Weights of a small image captioner: encoder widths [128, 192, 288].
Rows from block 4 of the image encoder of a small image captioner, named by matrix and row number. Rows with one number belong to one channel. Each number is 500 + 50 x the weight over its row's rms, rounded and kept within 0 to 999. All counts start at 0. Numbers have three digits each.
After each channel's rows are labels from the 100 images, of 14976, where the channel reaches its highest value: "top examples" is what is common among them; "peak on" is the class under the peak. Only what is clearly more common there than usual is listed. The data: drawings of small networks of dots and links. In brackets: how many of the 100.
# convs1: grouped (8 groups) 3x3 conv, stride 2 (encoder.blocks.4.convs.1.weight, 96x12x3x3, each kernel summed), inputs within the group 0-11
# convs2: expand pointwise conv (encoder.blocks.4.convs.2.weight, 192x96x1x1, transposed), outputs 0-95

convs1.51:435450438387464451530490481482480530
convs2.51:478484481506464513379503606502411477486620467491549444482465507510527519676574556536565457524514506466465535487474424437482505512507513420454445534453463482595523546467471515537447487518468491437562444448475503545439519476521448450505550424427473418444528460573350495443505494382495596531
top examples: teal dots (72); nine dots (38); complete (29)
peak on: dot (48)

convs1.4:486496597560545517462477557593495525
convs2.4:468504510554504539499518513527448510498523496485506487508549524491481518483509482536515456598498494475492485459445499535492503505536490554446555538456546601504477502496523495487505490522441486512523507438437429541463492379532421520538598474473525534591458468445524511545435470573470509451
top examples: white dots (99)
peak on: dot (96)

convs1.15:571551531553528600524521538545558507
convs2.15:543540524530508501553515594494499477541502545573528577390440578504570562491463378463415465563459466456473482502461485554501512505519463600520484501524565483465444478494518533508553430490504379495479482541435584477541518589395480553482563510504416528572420521590412450492526473543594410445
top examples: grey dots (100)
peak on: dot (100)

convs1.55:497444494418496472534416492464404480
convs2.55:552445476521447432456573621510485508513516621512534479522474530445536520554478517553495457468392545437395577463543541500465439435535455462475448545454467493564481596515424521497396391539586465505456523497536495402489522444431471500438486520496483463545555497617385510377456479437559579502
top examples: teal dots (36)
peak on: link (26)

convs1.59:461594487533448489611493490480459469
convs2.59:431560543454544510521419518512418492482519381537447564407664561451558531505547540458509561490472433512477433497534494509581541556444621498575494578557559529436537487524504511456613486578420515621493507572437475511418512522544494490563502446504466541537477664397487484565492461558490491531
top examples: orange dots (28); yellow dots (28)
peak on: link (28)

convs1.44:467462509537445539457394563434495511
convs2.44:476455354543434502510579500588461447502481419509524506430513554511568372496471449526456497514491503436488524499455455514451549507465557602501440516519509519490540529456448501476460534527486505536422525518417478491578476501491465620433563396362478561498387502427458581560534452522550473556
top examples: complete (47); nine dots (44)
peak on: link (61)

convs1.19:433442564513539418492408470505490508
convs2.19:495498476555568482506512534496498488498462538468476516540437529461511496513446495488517514534579550613558489567500433469409555452492464510415528527432480516378441379513552501481518447409553503518439479548499503562514415475504515520495570369482459465519537464454513484502434554478481506541
top examples: laid out on a circle (81); six dots (56); ladder (36)
peak on: link (95)

convs1.85:506542465497392466508446414443498475
convs2.85:384604529487492583453502513506477539486479574526482482559551548511472536366491571518455527388518452435507506542511503417472485491498474524546559504572563525540444555506438501514411513448461470491521475479450516515431513432489515504565451537620556657532477508537526380506558486452516521484
top examples: blue dots (50); white dots (28)
peak on: dot (98)

convs1.91:506489457406449413495504527456428464
convs2.91:435568551543423399454525370542487447498469490538502411548456455434464446407468407503410497602514498462400451487488608468417463365513591462483419556559520463481519493521528492553478485415465549494516493534527579519450497485479526516493437580502531478584495494426487479507542449518546525507
top examples: purple dots (80)
peak on: dot (98)

convs1.20:440545434442476598541437473497489499
convs2.20:512502469518475512443555527476498525439478546533463488545598523473478484443503519535488528518485515494533632478541524510501473552601442552469522534467477531516477613564446521543439514575525549505530570499579503474455490384551438560486493539519557511554548471507581469483445523527494552493
top examples: white dots (100)
peak on: dot (100)

convs1.16:480403461454515444418507477563461485
convs2.16:438517530453548557550425456514555470596581416497481449545446509543558507539505398594489496506497540446541512449521528546447554472535571530445506488437507462462486431426466392484502566427413519409469521487465539524520589443460447538422536426503379489577436527529483418618483556553531551505
top examples: complete (29)
peak on: link (28)

convs1.70:485535485493365454506501487471452432
convs2.70:540477550509451453455490441495494559467410554376562538505492466491538526408455541523477407448436515382449477471532580569580475411505475358493506494476470471545439553530502544531428414514605413525495548505537512415517487498531533593481518529533544469600551475578475566463435462679448517484
top examples: blue dots (100)
peak on: dot (38)

convs1.9:436534560510499568483407422526475487
convs2.9:429434510514516585467478458488447473520555530579467412521481506502447424432491520590505461474512538401520574473493489592481538407527488387526619586390471537464480546591559520505468546417469531433547554520485470522483462524513522552568491533577549487544552541486526529456500450515480453415
top examples: nine dots (48); complete (41)
peak on: link (83)

convs1.18:540515431406516557534436491484466565
convs2.18:442517496578460474445519519550440513523439534501505502425564495442510476466487427568477563504500422461395605515536505524500498478540417555472496508545558496549449595564470573520492453595513470499515559564514451393528469548536440568521501510470549557558513499491494544442449377527511483455
top examples: white dots (95); complete (32)
peak on: link (43)

convs1.21:475443466478406598438493469483486524
convs2.21:559565468417520473475532550460452527526543529556536560423511472468674608495491453541490458511426444499532517507550496519572429477514516525527527505510473436502502470531449582497529465471478447455476590536535555445464514538378507535477502535526506493483489513631403409511523518456612458552
top examples: grey dots (100)
peak on: dot (88)

convs1.40:405465542528427495548517499497420447
convs2.40:505484497530402554578493546546460519525449553470515544457451521430526575476603472581525562419516512463527538573477510592497534525553526466378507498515598501413513559517491423503495459553524463502488502604506471463486475439586463540493583526520450549555561481448461482506388503496502449454
top examples: complete (47); nine dots (38)
peak on: link (46)

convs1.28:457427505363507482479467490463482488
convs2.28:431566555478584422481498588528473479458455438496457501542552556541496498568474524523557524489451540435508495460596505434567411532560563558592518429486479548559633483382441482478519514540458571605623449482529479504462565468512495467451440562509489435503528577502552470503579493543498445581
top examples: black dots (35); grey dots (27)
peak on: dot (61); link (29)

convs1.76:488536502386569491470451502427466473
convs2.76:540540558549566544460479500518490561480482525376569498473523531455536503447569496507473427452461504453514501491574486487509462587504487516486566499537520524474476435523533569581549516599544500502545409456480479475506474479492410508596526537585558558583552491473501512501518506529374499520
top examples: teal dots (42); grey dots (28)
peak on: link (26)

convs1.93:516394507407451487506546497507462439
convs2.93:418545633453550522465505536509500509447529488515498443523535516502498552464554493434464456542486443459469514488471508421540464507427507478524468474525521490553567513413491502532471475466475457472561434519472567520406546553438468509527403538552500591518430548500566409538621514529568517484
top examples: brown dots (85)
peak on: dot (100)

convs1.92:467587451423446481485473456453444460
convs2.92:528629515593580468474575541496433505498602555553452521555549461458598489478502442559470460424495441487458550509519541482491417561464496563495500465585556504491484516606491501511480423505499477450500501525435496535392517524442483488461399570512521486558431470574450485572549401546583551523
top examples: grey dots (40); brown dots (39)
peak on: dot (64)

convs1.7:448478540589495570492411490558526485
convs2.7:460418471506542523492478467461456490596470499564472495523474450488479485487474503601505415512441544389504616436450519625476541389499534405555599513414523518509464571556580483498524492465524341483517561489487430503509412508525444570536481499515552532462567489496494522442425451505556476420
top examples: white dots (95); complete (29)
peak on: dot (79)

convs1.5:553494474454464583413523536517478422
convs2.5:493483450564464460564507498530533473610543502534465437571477435461533457527455418498456522493413475435392549435521489506413549402489476580491329523480492402470499522543495523471395429470540481514462556483561514442522450488496548560419541457469466586506485490503462526526464500480539509540
top examples: complete (37)
peak on: link (58)

convs1.67:544403436488548486475442487553433475
convs2.67:538439493542423552597550499571552469474489577420485503557488514539507523445499438436472480510443548458548524496485453564372571462433366524460510582532608536473473526543486536347582500551469498493496508475470523453529431539493589492530487487520519599480511527519547508558456599483523443441
top examples: complete (41)
peak on: link (31)

convs1.10:528475484431461539430470519516487382
convs2.10:430454485515484552539510515525505446515477541498389400497528455516522476472471503540453538540517511405379479446658529485508426451515464516541420446493485442540495549522454462491424429563527490485545543492582448437461477416494483559407535503475542531535499544459451512539449449433472541541
top examples: white dots (70); black dots (30)
peak on: link (31)

convs1.77:406519431455408504466478523527459468
convs2.77:536479512422443513576484497532512456485532533510412457509435420560547469503479460514472542558521565484546525503615478451524553482551475516505357509497468454461520547586444549430384460493524553512445474437552554464541524441443559553395500562430538494492473526492480570504406493469515610492
top examples: teal dots (60); complete (31); green dots (27)
peak on: link (55)

convs1.43:539397526418468544451451461515500467
convs2.43:522548520545420395493477525444497530451484535464552522476593530365565529539478516513520426535510535486487464544541524448530487559388504442498560495476494617469501568558514490625516447542530419540480471556483541494533529523455474430502514590540496406581451537545461505494511400535443526439
top examples: grey dots (94)
peak on: dot (51); link (28)

convs1.54:484466414427509453509446424510433484
convs2.54:521538547583429488486582519456547514464564482463539486466505524454523488615483550548533497574451569441451510485532486440507472497475491422466421495472451496549548514371443549466407474549465467518570470469519634512522602451426411463499499472473569433456568464485519459391556500431464527505
top examples: grey dots (99)
peak on: dot (99)

convs1.94:599584497458443506514469503500478420
convs2.94:535481580549534502517453523458495495468476528556455606491507538484551507480482490616493458481450440453415507499443564573460577398505529472567559503428529521484366556531577506477543457411547382460549574563443497492500450525447541434489408580537540519514526526482423574488461448534513409468
top examples: purple dots (45); brown dots (28); grey dots (27)
peak on: dot (44)

convs1.46:380433456464501483485468517442448503
convs2.46:465459427537449460537445471492522450545554426500531387530527504489547415537390576506536437521552582397509492538481480554427576473586601485507439534493455515480524466474487516479423545474426501477490505480563525601547453488515475490488612411461435523528579567451509510456496501547482579576
top examples: red dots (46)
peak on: link (34); dot (29)

convs1.11:484496499441520528411536435430439446
convs2.11:410546466537584356402498470476411448595470523607489500468480501474506528556415491544487472568555514496445512466484543517491439402611521515544475426600404608495541560457461503531477579508447532559513420507577466575463513479536533478447477457443484448485487514446512431497551452412535490492
top examples: black dots (27)
peak on: link (27)

convs1.39:444556530503518439533510466576396503
convs2.39:523502561500401525435516576509441581557469559579495557456514472499482586446565493643384505543486466496514435518449542567524475496519466491394508507510469403483482489545458400492521491529489469509525472454460433429410466501518494510452591532479447537496445519557492505517492527501540477433
top examples: brown dots (100)
peak on: dot (31)

convs1.47:509394454491529565527416477476510450
convs2.47:479527460493484502572505477655508436407443464471461505410509537491493440511452470494505517564520518493486503565463456441441562556479548596547504454507485518455508579507483569538462509524456441446497470532424525551564514546441429483451479466396574489561433511450471480566510459560521499494
top examples: complete (36)
peak on: link (57)

convs1.84:493398470507564480559541527420459513
convs2.84:488635450518571468397507521544484513467465528577442483554574482367470498440463445468446534532436470503482506455463587414428480483491518583463443523496488473503472558486499569485524476491495509512418541476438497400466587411510522568516507518560455525532448503512499499557510558512460457474
top examples: white dots (100)
peak on: dot (99)

convs1.0:548531498422508414577541533470545540
convs2.0:632442548521481488541594531465610631515450548442470538485506511436508510455513472526522498496409503510502518536411556566451616481494491581407527468470466487399474450510587518500542504512499503550499522547477390391525516475522558544519539446595542485493546528482466502484488537537479430408
top examples: black dots (83)
peak on: dot (37)

convs1.88:462386474475469472521469516510407458
convs2.88:517593498538424425457534463568483456567573517526496448539503428555536457528414433472387487568479499487457529509565540447408475392489476553430355626561484398476488479527458560440445479460487537513500472463511568535472512443458551501422526485453474471546406572499448469569539514472444617499
top examples: brown dots (99)
peak on: link (41); dot (33)

convs1.36:591483438473443458518459479428471441
convs2.36:497476464496594543430437474448509534523517458537590519491509451367536562536493633555557535457451557459527560528553468548430490519571568443503554475551497457576523460477512487553578486523482457561549489590540582540527480434400443501557445562523524469519594528549450473403533461470413462531
top examples: grey dots (43)
peak on: link (25)

convs1.50:511452481524493523377463420468471538
convs2.50:512575540491577580553517454503467434521497425577561490452507529562491500467572515477491524556608505540564621495510513457551514550620450432454506415511591498452561466436524507493557713521417551554601515511490527627490530504537506532516527498453539565416567579475554442485583479561454503510
top examples: pink dots (46)
peak on: dot (100)

convs1.29:476438523562547420448559426504478517
convs2.29:419513419464546574467411474487511531531401475565605534522457382525418543495502522465505460491496371494480459462469526538499466418489542467570474415604512397449476457522514457485453492422518493513471394461451560464548483484472593462502591518502455553434386466470424522500458536425520430487
top examples: red dots (45)
peak on: dot (32)

convs1.52:481612477496453506546470413457457489
convs2.52:448489545465507495500531530476591530443396473612558554507534572481612527503515469546400522497502438439403502489516554438590451576462438500555525518525549457512548507429418478600505628567440507524605567555518528478487591474431486425560509473487547591503496501483581399524601428527543444423
top examples: black dots (39); grey dots (33)
peak on: dot (68)

convs1.86:527583444419514471547466447514453444
convs2.86:500623534490456424414511443487483474536392522522522483477515449377453555448517452519457487556477468452444512465510603433571479458516486491519507526515426503522486484543573509556552463432499477590470487499427581462435498457480586522545436578565460466455461526501478436487572483488549499508
top examples: brown dots (52)
peak on: dot (88)

convs1.42:491450557518551486557554506421591514
convs2.42:521501527436506549491521543526608523456421591462512584420509512482518601440515419524402460553454451474505463501534557527467484465461457588546512491519488534509464517504532546426549460499557438608507496473392574434624447538471541513516445457531601553476450436518483453511466453505523387489
top examples: grey dots (100)
peak on: dot (100)

convs1.34:538577468594492535537482551537534569
convs2.34:605461457551459536465542506486540524484483581495547479550463495476485484464545454497440449475481515502470533559515531615434563470463458580467507552486524517377392475588623493448543449419579471491446534451461502532531373478536545642505458456514520495509479489488513561504417463490534510442
top examples: laid out on a circle (84); ladder (49)
peak on: link (94)

convs1.63:469532546494587507577547471415542518
convs2.63:506515480505582513505579493421486504544462517533499614451442477440532595431505403544471533508538525553496538544486514478428564525502445561386533520508559556422452450504568514582546524490519424605418470575466422504516476489506431459509528414477528527513494441506496462505481447441574538446
top examples: laid out on a circle (79); ladder (27)
peak on: link (94)

convs1.38:404434404478478468513452461480480483
convs2.38:482491442451486524607466456575520406481545510543458416578469497577427414459478484511499532423580632532485504552522505436426588521545506529543520374498547451480477489464402469499455501485387540413449457585540507537501545488465499523411541544543469490430488568471484490521515530575494494516
top examples: complete (41); nine dots (37); pink dots (28)
peak on: link (66)

convs1.2:531488544493461551387491525524428441
convs2.2:491489510523500604535553492513538483572505516504393494553464427468499488520476465569488496526436516396360525432593459503473545395507496486473417522382520435529515581523504547487355446473548509504511602504506486429461480421471505573410507451497527587573535481515478509483473504479506551540
top examples: complete (51); nine dots (42); white dots (37)
peak on: link (62)